A small masked image model, trained from scratch.
Training: adamw at rate 0.0025, 25000 steps.
Data: trained on dead-leaves pictures: piles of overlapping shapes, 145000 training examples, 22.1 epochs.
Rows from block 3 of the encoder of a small masked image model, named by matrix and row number. Rows with one number belong to one neuron. Each number is 500 + 40 x the weight over its row's rms, rounded and kept within 0 to 999. All counts start at 0. Numbers have three digits each.
After each neuron's rows are labels from the 100 images, of 14976, where the neuron reaches its highest value: "strongest on" is what is common among them; "peak at" is the part of the image that holds the peak. Only what is clearly more common there than usual is listed. The data: dead-leaves pictures: piles of overlapping shapes.
# fc1: MLP up (encoder.blocks.3.mlp.fc1.weight, 480x160), inputs 0-159
# fc2: MLP down (encoder.blocks.3.mlp.fc2.weight, 160x480, transposed), outputs 0-159

fc1.473:506497543495490378515542573498501513516500522541425493439510549513536459530513507537408481486501506498448465506483494559499512541518433505471471524483474573514483398520486463544496471512487485457504462475497507539404520490478470524408485492497502505455446471488484509518538443588442442584569525606553459522492536474539462504497524492456496560489455380504501580542479514545526528515483512428492543467453476529496556441478443502538471540481459482461539492481521476451478493439469456
fc2.473:518481502514487527478491560535511473504522469490496471519533493527526502471556509558535524431506570525524523496454597502531538483478521431491559505432526390458439482469491574443511514493482424571425429421582514467489470565513498460506446461486446469498547468484456488419542530473506542482492447553498581494527545546445509557496458516541518433533461493537467463469476529508460481492570451568491475485391513555521505511487487502550528478530470553565493472497479455476486517537557446
strongest on: pastel
peak at: top left

fc1.475:500542489530454470467464458468502562503489475511468515528535452509437471494500483563507553484424494495516472494463487423538478557551496490483474496481526422468505546478461414527436480489463492462531504488496439481481496507358448482498450453532481503505534446458497450483543503408518457503465528472588470485487532504507519548522527526444478469480554538524536514486521523489552533472539468495463486457463520477493463418459417484439420444480429389483413571495459490455519525476470431
fc2.475:411587518496582551574537474511464464464487562539505505518521581512469585530478445565451496484490442530399450524517485495558493494588528495561535487483502463492451479558469485495510506509447536484508475524490504481460528515517536465471462511518550596422452494472517487561583460495472505498493581438511495511489514502496473500534439572536414484405490490527427540587577497488554443489473509485584496534466536492490503536482462492506474515480542476508501523462483497499485490539472454
strongest on: vivid
peak at: top left

fc1.445:493493549498517394450537529492497494499450491473512480496472540497573470496538504493436428465505498477546480457476390512498514535522494540547489514494476515454465515412482452491455426478450525463510425506420473476392464451468467446467492448563486474483464460491406459525524491491481484508526472457452488499541501553472500497488515495475427501484466423561469525490485512435471481501436522410483438451451408495467457497495438505477489464443479463466464519460502452409466451484515433
fc2.445:464574522530545560572538498489504436460502556512519513514504571541407565556515517527480521430511460492465521566512544486545499515504526516545525532436500508491533515523476510438466544541448459472576485526555498514514478491512528500459541569545539569425474482489550567532591505540461514515485543469492463483467504510522499485501466585529432387441476503437495521561545538500495445486388489513567529492472495507514505458497468404548499554465541542481504528503539505488457516477530440
strongest on: warm; vivid
peak at: top right

fc1.177:486553499496412488460455538477476457520557473443436478514508491467501507430460608424499418511548497515563482521468472447445497487518504487515471502449468429452444445400449443428476522449462530484447459497483456490461471481470427474469393466486496479420468485513508452490527546471495544519510417476495508499496487592498505533519504479444512515547542545511505484495509474527518470467537495430448466475501452450480475477404454499460481491442465513490508456447454489466435449482504457
fc2.177:416593543497570570587540490473518491503479582526474485524517589500492584555502443531437532511523490490472494488495496496567503484541493488514539496455548517490496528495517523465537468481482484500475454533448483472471485470488541495435529513519555586419455477476472536562597540508448490518456591421532535526495483490512523474474437585518408527402499479489431477600583519462465445477508489491576497474503496467489506500472489503502474508504545532514476460447516507499513540522508463
strongest on: shaded; vivid
peak at: top right

fc1.314:494493503406496440478484502455474454496494457547453484484530509464506502501486444503490411522515444563508556476466446470470490515508432433459475460452478469459468480482461492485433479472427452468457458499495464453463482420466475488470468476473509580511507466474467450510506521487463438501380479506451562487540519551521480500447546566554428509488517528498484530438452545523456497497412487469424469500440521410494464483504429493456478443443458452514475539434441491448461468472445473
fc2.314:396595505500579533573531467472522506506473570483496497497519571502489582564508525499430486519508502518484478515523445506541475500487495484504490488479514457462483509525510508477515462457485537513503475533499481477475486495485526499424467478516559600411420476518480491560587492505445502510493596393490488500500523478493508498517441577515402487394471513537415502605591501470502445452438490455579464508506540452485493464515487473491460484481541482538490519490486489513495507513471473
strongest on: vivid; grey
peak at: bottom centre

fc1.47:494515541510475421417478490484504510525525490505468498484561552542533485525548497564500509423597497522557525464446500570574517575545521518525515463408480486476477458475489431543457454448485380462436454512447511433506531470492498480471489476513498487553540400418490486489573529541559508495439489545561429524498495488476491473487506490466515518523488544490506553481517521493497490539453511477468548523474519464450468468521454462435443449462458478477438565427511480451455528470476452
fc2.47:418573485495554531576542468428525476466511544535549507470516576490491576542518499515433494473503513533491458494493453481538466502493502555516517533496511535468502507498484455570501455432516578437542483515498481479502467491446502470420504541518538581421436483514478440543555463535456534496457566410508469492529486533520497507486448567521427497408481501488438544571552484481511447524384470456560514492494556467479487496507480422485483495523559523506492558517545496471491455485439515
strongest on: vivid
peak at: top left

fc1.476:523525470503489461459495508465518497531499515508478455518492569446441512541515506515505477392516445514519468441532510520493486499501479518468505435463426468490478469461459447540465452461426451441470464517495470475460549472463468490474454445508571480439503494488515426513547539459479541528494479432572474509492503470534424487536485486492508530496519554496547517464471557503538511505444444419464420483494464481466438466402478443497492451455507476331477465466486496469433482480489402
fc2.476:577512557547510548502548558528492481444541518503505516558502505512525522508508489483579559554518489525520542608506559502542559538526519444537459491478520459446467482496529507464474512532444505473568418544510429473499481551511511494567469509528508490575587566508451481535465527514565530563506512585503541499560494527534533534509560516550563416589553544479533469509507530559561590534525503567506459437498493556569480506494498512561565482477520510500498503488477570477492517477506479
strongest on: pastel
peak at: bottom left